Weights of a small self-supervised audio encoder (BEST-RQ).
Model: arch quartznet, norm batchnorm, depths [4, 9, 4].
Training: adamw at rate 0.0036, 15100 steps, batches of 64.
Data: trained on Morse code for random letters and digits, with fading, noise and interfering tones, 26041 training examples, 37.1 epochs.
Rows from block 9 of a small self-supervised audio encoder (BEST-RQ), named by matrix and row number. Rows with one number belong to one channel. Each number is 500 + 50 x the weight over its row's rms, rounded and kept within 0 to 999. All counts start at 0. Numbers have three digits each.
After each channel's rows are labels from the 100 clips, of 14976, where the channel reaches its highest value: "responds to" is what is common among them. Only what is clearly more common there than usual is listed. The data: Morse code for random letters and digits, with fading, noise and interfering tones.
# convs1: first pointwise conv (model.blocks.9.convs.1.weight, 144x144x1), inputs 0-143
# convs3: second pointwise conv (model.blocks.9.convs.3.weight, 144x144x1, transposed), outputs 0-143

convs1.57:500500564500380445437500500500467603576500520500455444465500447500500500458500500538463505500500425500500500516500568374500500500500529448548500454546500413505578500422610514500500531500583500439500500474508468441482417500438465560500416500500614500500384486500352567500523500518472543488500554386530429573500500524543466429402500454500500500574492500500430500500500432500500445500405500500550500500500343500551455405500646500500467
convs3.57:472500496604500463377500634500607532448474469407444500407355423472564500500443487500500494583553500600500508500485500470397500474500477500465500557500572500437500499500500500500500500500500350500468454500650435507500507573577487609500467500601500468500500500500534453600543500500500500562476500500533500574510453465452500572500420558431492500500467597500456450464448500517500428500500500440450406526567543476500500558556467500500485
responds to: reverberation; tone: high; mains hum

convs1.102:500500489447500500503500476500502500500578500500500500447500500500500500557500507500500500500500642505500500500454500429617488500524500500500500585608500521537611509500500500570282500451581500500500456500500576561529500502500358712373500500500500500527454500476500479500500500453500649576500500500500578455522445500500559500500500500500500500554500404500540500500500500500500500500500500539500500500500409481500528631432361500500500
convs3.102:500500512597500500317500333500500500500500500560500500500500500500450500500500500500500500500500500500500500500500431500500500500500500500500500500500500434500500500500522500444500500500500500500500500500500500500313500515500500397500500500500775500500276491500474500500444500500405500500488453500500486492500655486482500500500500500500500500500500500500500500500424500500500500590500500498500500500500500500500500500487337516621440
responds to: speed: slow; mains hum

convs1.56:273497642500481500500447500500500500591500500692548500538500500358500500500500589500483500500482435487500500483500500500500500468500500420394500462500500500303455541530514500500425657546500482500500500500500500437577500500500500500500478500500500500512500500473427500446377500500500470444498481500473467555500500500500554466500531500500522442420500480508500500450500431500458500489572500500500500500461442500488438461435500545574401
convs3.56:392536500500475380539500413359586483443500456458535500430498500500492495518508537500442502500500514472559500500500500500537500500382500460500496420500459438500411471500471500556624652418445500500500417587433396489493437402439500500500440573500591500581453601500563447548434528500471500450500470462500500553515527481500500423594500414533500503500500451438500535500591473500359500552500500547529500500569500500451500500500500500500446
responds to: interfering tone; mains hum

convs1.67:510500500500593571512502500535597500500474446426500500500527500422500549500500461410521444410500500500474500535602561384512450500557455500500423381562429423486500517535498500534500416599500540500431500388503572585500509358494500500500510473501500500545399604500405500500500416436581423521533599500500500500544554500500500500500487500500500500418500511572500371467500500500422500500500409500457500500348500500573437500500500500470500
convs3.67:500500475500419596481500518500500500614541513588448500465500531500432421433500593500557450410500500500400500472615571487500500500500528552500401516385500500600500554427500500531500500427481522494500596484500500500500449500539500500500562500408500500434539412423500500500382414431479463500549470500500591500452500533500446500500610500500500596500476480515500491500515500453500500508500500455500483413343500437417575414450602593493500
responds to: reverberation; mains hum

convs1.32:500500500542556500393500618500433500500505500500525500500551434500500426593390498500419500442579500500512612453309544606498500500516608500529500610500547500500500456500467483540500451544500500500500478467416553500510535534500543519500484500601500505594500561469500500525362500500475514419500500559500545501625500500542327500465500408489500500536500500429447500500557500457500500500511479500500568485455392422500500500500454481546527
convs3.32:455500446500500519448340559596500437500500509477302543500505500458497500377538472500535465500532349558512441500500438449482500500433500500457500449500500387500500448502549435444500430500548500500500500500411526500500521476500459500590354500500442439529500393500500498548500500500500500567535396400559500500500431500500500500440510460525500500416437500500513500500561442500500483558500447500500465363526500525500500500469550500404570
responds to: clipping

convs1.36:500379500500500492552500514392500485473500596425500500427569500500500505500477596501500500476606500566533500461501539466500500500500500537483500512504481415574435500500516520516459500500496500519535524454542488465446556449709500500550459488594405580566434500469361563429429500497500412540500500500460500500489500494532598461500522523500500500404443500500536458459412505488500378500500500500500477500361430500615437500387463500500506
convs3.36:523501579500445560500464500401478500524620500533500500500514556500418500500543500500505367438449500500426500500544500464500567562561620500500422446500355500587444500465549560500445572546500507488519520500441500603527452393573557500522530500444500534481502500441492560368403478500425500427500484500464560385437555540556460486500561500525604562500500461434500526500500500480538500500549500592530583500500450566436521451439531557500500
responds to: reverberation; mains hum

convs1.125:424505500623445556500479500433562500500500500500408500500500500500469500368500563500500500500462461500500500500550500458500500563500500500319519500476500476500502500500500557472500500500588559575549526561571500500500574644500500487500500603510500500559500500500531500500500561405500438500482393434500500410475440477577500444582500468500500500594334500584411367512556500500409507500498500441555584500500500408502500500457500500500416
convs3.125:500602500500500500500572500438500500448500525393519500422498624588500500500500500435500479500517500440428581464438500500489434415556547561500563500450500443446500500500500616367500500428500500579509500500454500576557500500500500424500454488458541500500474500500500500500467500500500459480409567469523500500389579416500482510500504500500500457213501500459522500428482549500500500500500500598480500518491437500416424491517500432500460
responds to: tone: high; mains hum; reverberation

convs1.142:500491500500622461488626357604500537412524538500557546500606425500597452500500455406510500584500500500482452581541500500419500500500487500500500575500500500523613500465500500467534500500400500500500490458518422440500542415435500500517492553500450500500500500500590500515431500500484606500522500439500420500461500476390529500501456474500543500647500450500424457570523550454500500500500546416572368543500500590483580534500500500563548
convs3.142:405509500500500500500500500449500500460500599500500542633500504500500410557471435500500653500500500500500500384593500544585500565577478403500500500334500500500500500500500598500555526574500397504500500608500500500438600500500500466500500500500500426500500500500500402500614496527474500500549559500462566500548500500568500585500500541493500500457484500500445500500388517656434448394500500503500561492500423500596500500572502532500500
responds to: speed: slow

convs1.13:500525461500388471500500480500500511500500500500432500464500500556500579283421541500500500500524545427503533500595485568500500500487500500500500500500543574560529511500448500388356543560500508593500500500554533426546500607500500473500500500434565422576500575397425500521500500425500470525500500568500409500572500473551409500500500412500410500504558500500500397432500495500500444582496361501500477583500479562500528500500500465413500
convs3.13:444500512500500441500441500565446500500500500403624500500500500474500523558533500406554585358471425500500415533500500500574500500585500500500463500500500432355500518500500500500500558500422538576500500532500500500500590500447432397398500500602518500500500482500500500500584383591439500500466500500500643500500513500604500569500500500500412500436500500500438547500425500500500500500500500500382500427500500553399561439530500636500513
responds to: tone: high; mains hum

convs1.22:500514500541509518458500500449488528574500500500613500580500500500500500500292546626500500500500434500500447496566508500500500500481500500451500596500500500500500399500502387500500500500588500503500549500498446558574500513500612539490516530500453584384400500500500500500500500452500500500500545500531500500500500500381555500414488413549500519286473500516468500500500401500518500407575600500535500500415500500631467500515500500500500
convs3.22:500530500547519500500514543520536500500500419500500500601500500500500500500433500500500500500500434500500475500500500500500576500549448500331430518500500420444461500443500531445589500500500571500405500500456500532500450500538542500500500448500320446568500292500500505500500559500500446500500599500500500421595381479500418613500614500396500500500455515500470553449451495550577500500608500500485500500500542638500500553537500468529500
responds to: clipping

convs1.21:558586500500446442500645546500509556555500500590500560543518500498500500486306500539578500500500500493504500500500500500500500500500530500590596500500476500559500500524436527573418500500500500500474694500500500500424560509500500542406500637500500551500500500496500561398500500500500368500606500500500500547500416500546471500381571465500500450500500500415500500500500432500500500540500398500500566500500500586500500442500629500534519
convs3.21:500500500467500500446643500500468591500500590500500526500500453448454513500500500537500557450500530448500585514500500658500500373500616500500541428516463551500605500500500500500493490500500474576500500536611514500571533500500455500461500459518531549500500602580500500440586448537399500500400500500500531504500500471479649416549500541500500456500581500500500500500491500413491500485449532500500491594500415326498500452543354500517500
responds to: mains hum; tone: high; reverberation

convs1.101:447500491517500500500455467500500488500500508500500500540500500565510427500425500500500403504500500500500500500433550500500500500431500500500554563499571486500552500500500500440564342520500476500468500500576568575583521459484500500402307500522508500500509570536526516500385500496500625567540500500404500459500519483436464500500500500497578425441500500468537482640610561525455500498518333500500441564500549611500560590549611524477500
convs3.101:558500500528500481500500500500500559500500399562500500500500455500500500500500349608500500504500266500455500500500500500544407500500500500500425500500500500500620500456500500500500500500420500500536500357606500500487484500656500500500500426500443500429500500500401500481394500500500500500556500500500397500500439500426500500500500500441592500592500500524500500500500356459611500601552528500443500500500500633503500500500500500500500
responds to: mains hum; reverberation

convs1.30:458500500509500550500500500500371661500500482500562500553556434567571500500532445500351500500500500500519500500564500541500500500443500500461500500579500412500526418439523500495500560500551500500489500570487469472570500500500500449500541500531500528500612431500500500500531563405500554500500570391554545612500496500500420500443485449500500500453500500500500500500517500525500500351247500544500500500500500500578557500394455556482565
convs3.30:500500500429500500500482500500383500568500531500520436510500507500500500500500500500500500462500648500500409639501551500500544500500500484538500545500421500534527563500484500500513500500579500500500500546499500442500570500500476514500500446484500409541500502500500455484553500443539520500346500451594500430555531500500541555562596500500500470500500557500402500500403471565390500500337567500670500431461376417500500500500500500656560
responds to: reverberation; mains hum

convs1.27:500500428560500433500437466468500500500516447630534593574434547559500569558500421522500500500393500500470500500500500500550500500500641563500500442453488519594500467500483500569458526568500464500446500604500546448568500381500541503500514500490500414500500457564531440577488384409641500425500443500500576461500500398500592634500531500455548458500500393500623465500500500510500500500500500500610500500554500569500500499500500502500500
convs3.27:500373500500574500399500500500500501500500500500500500500520455500546500500604500500532500500500447580464500500500539500500500500500571500500500500304500408504457500398500454485500500500500500500326500565583500500500500500500456500500518500500282449478500500563500455500500500500500390543566500399500458436500500500538500508500500500500500500449500500600422500431368500500414500420500500500500376503561435500500520539527500500500373
responds to: interfering tone

convs1.132:500500517462606500449500500500480609395500419500500500455500500500656568429452500499432500500500500594494500500429485500500506500500568555500500500500489425528500587500591500320500532500561431571500500451428438449443585622513500527475524587500461500500500454500431500500512573600500500500473500448500500481500445520581500500395500415500574490500483500500500470541500507550500500567428547500500500500500500500500469500500712500500417
convs3.132:500500520500500500576500442500453456519558582544500500551566511589444436500402562427500378500417500480500500500593586500610500607545539500481500500432461473500468554500524500430500500500500652500545524500358500500418438433500549500544504500339549500467480451500457500393445568500500500500500465521421500402475576500500481489485508383500500500527532429500500500508580500456500535500560429547500528500483520572459484435430597500500500
responds to: reverberation; mains hum

convs1.123:604500645500500424500500500589500500500500386582639694584500500500500565500479500500500526500508500500500500425552536507500431500500500500500474500434402500568500492500350500500500500500553555533548479561500572500525500500501500544500500424500469654500500517412500500500500475500500421538500500500500514500500471500540500500500500380500552500487500500500500376500421500437569500422500326500500500500500528500500432500426455520500469
convs3.123:500541500554566599500500500500500528498417500500594336500500500536500525500500488500404627500500500578500500437470500424420539442528500405606500581500500500500500500500608534500500500531500431500500543500526500564545563591500483500582500500622500500575454319388491500500621455500543500500500531568500500426500416500500436543539557516500464440500448592500494458500423441546500444500500500580546500464500500494500483563500500500500576
responds to: tone: low; clipping

convs1.45:500500500498500500500500500500500500500500500568373500527583500583500500500496529541500500478500500429500500500558500500500500500500434340534511471496449583500521500457500500500418457500539468500500540500571500500588500472500478755544500500534650500467500500500568535542500500500500500370500447500500414500523469500656513464500513500500594500498500500500593529500594500500500500500500500585500496500404478427498486500500696500475500
convs3.45:472412500432500499443500584500516500442500433461500535580533500563500456500500500483597500500500500573500500500556458500500330500500461363469500505500500576466500500542500444500500500403500500500500500342500607500500439702523431500500500557500457500461500500500597523500500392473634500500640481500500449548500500500500426429500500524574500544511372447500500536500500500503500500495500399443500500504500500510444500500500500500448434
responds to: interfering tone; mains hum

convs1.110:500625402442446500544500498482497400500500500483500500455500500525500500499500500538500500445500500589464500547500500558500500500471370310400488439500500613445417465459601431500486500500510500568500501575480500393619538500500429548478479569500457500500500500477549656500500500500566500476500500500500460500500418573493474459500478500500555500500366500500581500500454500500500500500452500500459500500500500515479540500500289500500436
convs3.110:500500601446500500467500521500593569494500500500398500500500479522462500460500500559485559382596568500431500615500500500500577500500500402537460500569415547500500500500551500500438500592500500500419583500536500500534567500500500582500497470584495500539527559500658441500493500546554500544500336502543500500574500500458481500544500500500500610576373569500500500500500500470475500441451549500593500520500583411507500500500339500560491
responds to: tone: middle; interfering tone; mains hum

convs1.117:535386559500569567554500500500413500500495509395308500500500554573516500500500500500500500521527431500500500474500500500500500480331506500578500434500500447417500500500500500478500500500500500500500359500484500433432515500483522500459500500451500385507421536500411500500500451500500500500505500500592555528602499500525500599389500573500500500500500500500485500551500500561500418589500542566483500500642593500500469500382500500500649
convs3.117:492528500500500500479662570500500594500500500500556500500418500500500500432500500500500500533500530552453500406487500500500564391546500500500500585500500500500500500578500500500551500500390500500450528500578500564693650562386500589419500463424500505440500460528530553500581500500538412540500533523557504500367643447500500500587407500444545408545500500500492500500500500500465463481513500448500471553500500441526503500547422438500500
responds to: reverberation; mains hum

convs1.103:565426583500500500475482500467500500500500614543516500500538442500500386581500457501544500500500473409398500500500597424558580500500500500500557500512500500465520485358394500500500540500611500458500500446500500500594423592551500556500499500500496557401500412500500500535318497463521500500457500500545500500352380580514560500430500468496606500500629500500548570500442500548500500500500500480500500513500425547500500491500491583500500
convs3.103:500567500500500500486500443453500548500551618500546500500457414475500413443500547500445512500502500476500547497500612476500440469526516500500556500500500477554500500500336430421500631500491500469409500500500449500500385500427620557422611500526592500500500586500500500448541553500500562539534566595500606500500500437500566424502487500526532462500500500500500477464500500500336500626500489565500573541433450500500500552548500590570500
responds to: clipping

convs1.106:544509420500465500434466500432422500500500500420522428574616500457517500500382431600500500500437500500500543478406586548482500440363460500484500500536500462583490629500496500500425448500500500500336395603447570500558500483515500530500500549500475413458380547457537544500425500404500500500500500565500500500500518426500500500550486454520500467500535418541604500483500498500448426500504500500570500500428557488469500500534494500367500
convs3.106:348427586548500500587456544536500500406500374500435531552515424476500500443500588500500489586500500500547500455500421610468500473440455567410407434500520404500428395441439500500500498500500500500453615500500544553500500514500543433580392430500427490461500509465500500562397463430500498500500500463500418500502395500500486590590500500500500565500500452500500523500500568500500500464500438456500520500515500500490543547497500500408368
responds to: clipping

convs1.139:500438409548528500500500428500500455500568500500500560500379500500500457500500535500536500500471469443444500500530585500500500464467548500533555390500500637500573543500441500574500500511428500469489588433500453500517530500500500547500500500500396500500500582421500338500500532500500546484467500500547635391630551538500509617461478500535535500500500500500500456500500561434440500413500435564433500556500469468500570500425500408500672
convs3.139:500500500469500500500543500500454500500500500583500578551470500500415399500465500500500500500500500500500500429475549500430500442500500500588610523500500500565500500500500500500500500500500543386500500500500500500500576594500637500500500500500569426500628500452500500500500500500500523500579500500454692368490700415453500500500500537500557500500500561500500402500410500438427500413572414567500573616500500500547500500543500439500550
responds to: mains hum

convs1.76:566500500500400500540500500500405391603500534530580500500500408500500500580500500500500500611500500500413559500434500500479500546500410500343506487453500500500500500519438500500500461500500454448500500584500500500735440500500500500500514726500500488500508500500554390500500500525500500500506500500460652525500457483500536530475500574504492500500572524481464500571500436500540500415500587500428500500500432500500500500500525474498500
convs3.76:515554424395500539500500419501573500547500615500500518500511545572448503437480554500440500431500517534481548476500500501528390500500500488612500435500500426541516618500500500500500500546435584456561500500409503500371500449373592500454500727500596500500506500500427500500477500500535500500590474586500565564540500500461500500520479430610490500500561500500543447435545534500500500500469540580500511599500500534500500519500567537475500
responds to: tone: low; clipping

convs1.12:570542500563566500567500500595571602500570500424441580569500502418441529404490500500513500500471511573459480361543500449542401500554500500500475500500479500464562500535569500591500507414475525500500500417573500489500625492481386487500417570500401486420561521421547500510500393500500421500500578392500500500576500500547500500500500500500589500601500500369500500500500454500409567591490500503500500500421500456500500500475530500489500
convs3.12:500558500474425500517585455388500500567519601500496569500500608456500500541382448500500500558574500533500548450515545578500624453552616500640541500571500500444444538500443512473518530500500490537405466500480493500423596513354513553500500500500664500500583584500554500585500500500500500500500500461500526542476615500443500500487443520576582500457500500475500500465515500538436521559558500500546457612500534522539500500500500439510500
responds to: clipping

convs1.59:495457485500500516534500474428500440500500574433500450474465500500500574500510512556477523500580500500530575447481522500500495500500500371315452447632500561545536671423500584500443469500569500500500472462474453550548500500512540709500442500502525541500406419500558418512541500579500500469500501500500396500490500500500500557402477500500649439415500500500549500500500422500474458493500500517433449458548499500500500500500500500500500
convs3.59:500500314453500595500500500500500467485500500500500381530500500553500500641438500484500536500451500500500387500468539500500500500500447667500500500437449421500500594409394500430500471555430500500500459569500500500500500500500458500500500500409500500500433500462500500500500500500599500500500500500500519417508545500500500508500500426518500500444500609423547500499335500500500500458435526500581452500500518515414430500426500313500500
responds to: interfering tone; mains hum

convs1.104:580474500500500500500558500556500555500507500500500533454502465478540511500500500455604398500367500500493522500430500509500438500529525520500500423466500500577500500500500500425577421500426500500500500549630500500500500500500501500500405582497362500459500500500500426500434500387500520503500412500500500500500500500553440516395500601500483500500500500575500391478555508500500500338500500510654583572500500500500497500443500283486487
convs3.104:500500500442500500500500500500625480630500500557462500500500500411492500540500631500500500470500562500506500533423500500500500500500500500565500500500500500582500500500351445500421500254533500500579386500500500500525466500551500532474500500500500500542500500559458500500500602500500532575485500578604500500500456474500500412500500500500483518500595500500586500643500500519512500594500500500559500334500500595500586500574500500500500
responds to: tone: low; speed: slow; mains hum

convs1.7:500408535473497614500391480441496420500478384500493500504443500482557487519500454502459500500500500511442567440604500500500500531491487500597500500500500500500500518500350448500500453500500500479417500500500581500485387486440467522466560500503500500500548409500506425500427500455500509500457523550490500550500500500358382525440620484500500421582500500530470455523500500625431500500513495500500443569611541426438500640433591552448521
convs3.7:500500500508500500472593500500483500553474500555500500500500548453565500500500500500574500421493500540500500611500500500500500547495500500500500500500500739500500474500500493500432500500445500500359448500596500492552553500578430509500518500600500398500500500500500368438500500555500500465500500558435486402500500500435543517582500668500500500552500574547650500500503481500500500500500500500500500500500500557500500500599500555550690
responds to: reverberation; clipping

convs1.0:398315500500415500500500500500500514500500657421384516522500500500425500414462442500500508500500500494421418490500500498500500500500499500232500520525500488536452500553461621500414500500500492500500500500548500500500544500500500500451500592500555571500599530498500567500500500376552479500500500500558449500463527500519500500483584500500504509376377500500500434506500462500451500500500407500516500500500500500500510538472449458500452
convs3.0:625365535506500527500500500549487500500502595592394500549500389500500476391621500571500500500500622579500388500553500531464500500500500504500500500500500577531500500500534439500500500575610500497562592500549500500500483508600500500607500437500350423500544532439500497477589578399500577500583500500500500484571511549539519500500545500500500509593423500549547536500497536549511535500480500500500500436504494500561553500500534620500500
responds to: reverberation; tone: high; mains hum

convs1.95:445545603509500584473500500456500378408579500443554500460500500421411500491547500560427470451430500417500569424479583500500500500500458296500500500500500500500527545500500500500500447484572492500500433500425500500500500500482500560531500500500536678503500500500500386491500584494431527505500500540461500500500500500500500500500437500500500513406500500385521469500500599500532533362500451500439495500437401467500500523500621500500615
convs3.95:557456500393472500457439500446500500662500523527500500500444535638500476500500573555397416554500539509500500487561606522500543483502500629527500525456500480500500500500500461414500500513418499376500501515412381523500500500500500500467399529462504588500500482568500500496392500550545500500500411593500513504500588402500456500500438500573569553523500597452568369468500500427500479500558500500541441512500500486500427562500500556500549
responds to: tone: middle; mains hum

convs1.116:500500500500500578500500500402389476473500568476522476542500590396520434500431500524544500500512411500400610483448500571500570558523500500500576500500500562500590584443500625500500431500500500500500500541500428500483431500434514500500500559500500416509461500500500500432500488336500500500500500633500483517500500500500533500500500627500500466500500535532608500500566589546500500500540500373649518614430500443500500552500424500464500
convs3.116:500566500477547500546500347374604500500500543545570500500500453500500500599500412419500500500500500500500607500440500452559377500500562367557554565500440500500500500563500403517500550600500435500500451500590494500553590483500448616365537500521500500618500573537561500500500500500500500484451500500500500513576500528469473554500500500500500500560500500500600578500438444500500500372500555542500500500389500559510500500444489500500486
responds to: tone: middle

convs1.11:517437530500500520446500403500427500500500500449330455500500500500500500519533527571444500500500500451500439427500562500500475500500500486627500500500491473446500629500500581500500483481497500478500550497410500498421567500444500641564500448500560500500512500500500580500523521524500500500500500466591458500500500486500500595481500568500497500635500500500577500500535500453500500604415437579525505500500544427500445464383648500313576
convs3.11:545561500500500500425656500446500586556500531564564500539458500500430500500500489500500500535500500540500544500429573500469692454561538500500430525521500500500500521500500500500500471605465500485485547500544368601586556500449500545500500469500543429500500421500500500439578485617500422500429500558500512469500539458500500600532500500427564500588500560500459454395500500505433477500500570500500500593533412448500500500617419440599500
responds to: mains hum; reverberation

convs1.60:329500545529475548500448500500498510556500500643512631384500500500500348661500577566437579500500569500572519500605500353544500445562442523549505500500500550500503500562469534405500634500607500500500542500544520484500500500500500575500500500500645500549549550500466550425453500500500500547500500495500437516500490537500581484500500500508477491500539500500465499466500500500462482500546500500554500500483500437500415500500570476500500
convs3.60:626500500500500563486500500446469552500500477500428446500500426528500645500500500500500500500500428512521509500500500466500500386575500543596500519500442620578568500500416500365500395553567500549500500508500542500509395541565343528500500500500461500517549500500500500440500471500500402500613500500513502391525424500500465500500566563512570431472585566500500500500500465500523554411500500500441500530500526472551317500500552442500488
responds to: interfering tone; tone: middle

convs1.17:664500356500435500563500528500340500500582500500316500465500568478418522600500557500611500500500500500500500508553500395502396576500488500429539407500500500491516437500557530500500429500499500432464500500500500500596412500500500500500500551500500500500500500540500500500443432500500500500574479500500500500500505506552500656500500669609500500561500500537500500500500500500508500500420560482500534500500500590500500500500441500546500
convs3.17:623643500452557567500493412462500500500500500593566500500500500520500500500444488423500543500500500500550580494500515415543454500500518476500524500500501429500500756500543500456483479652500500500500500500454410402500418527410520500409516642430500500500500500500457500500555500500500460500471500532417500500500500500500469500500501500482438484500500457415500450417500533500500500500500528611500500642572394500461500500500500500500500
responds to: tone: low; speed: slow; mains hum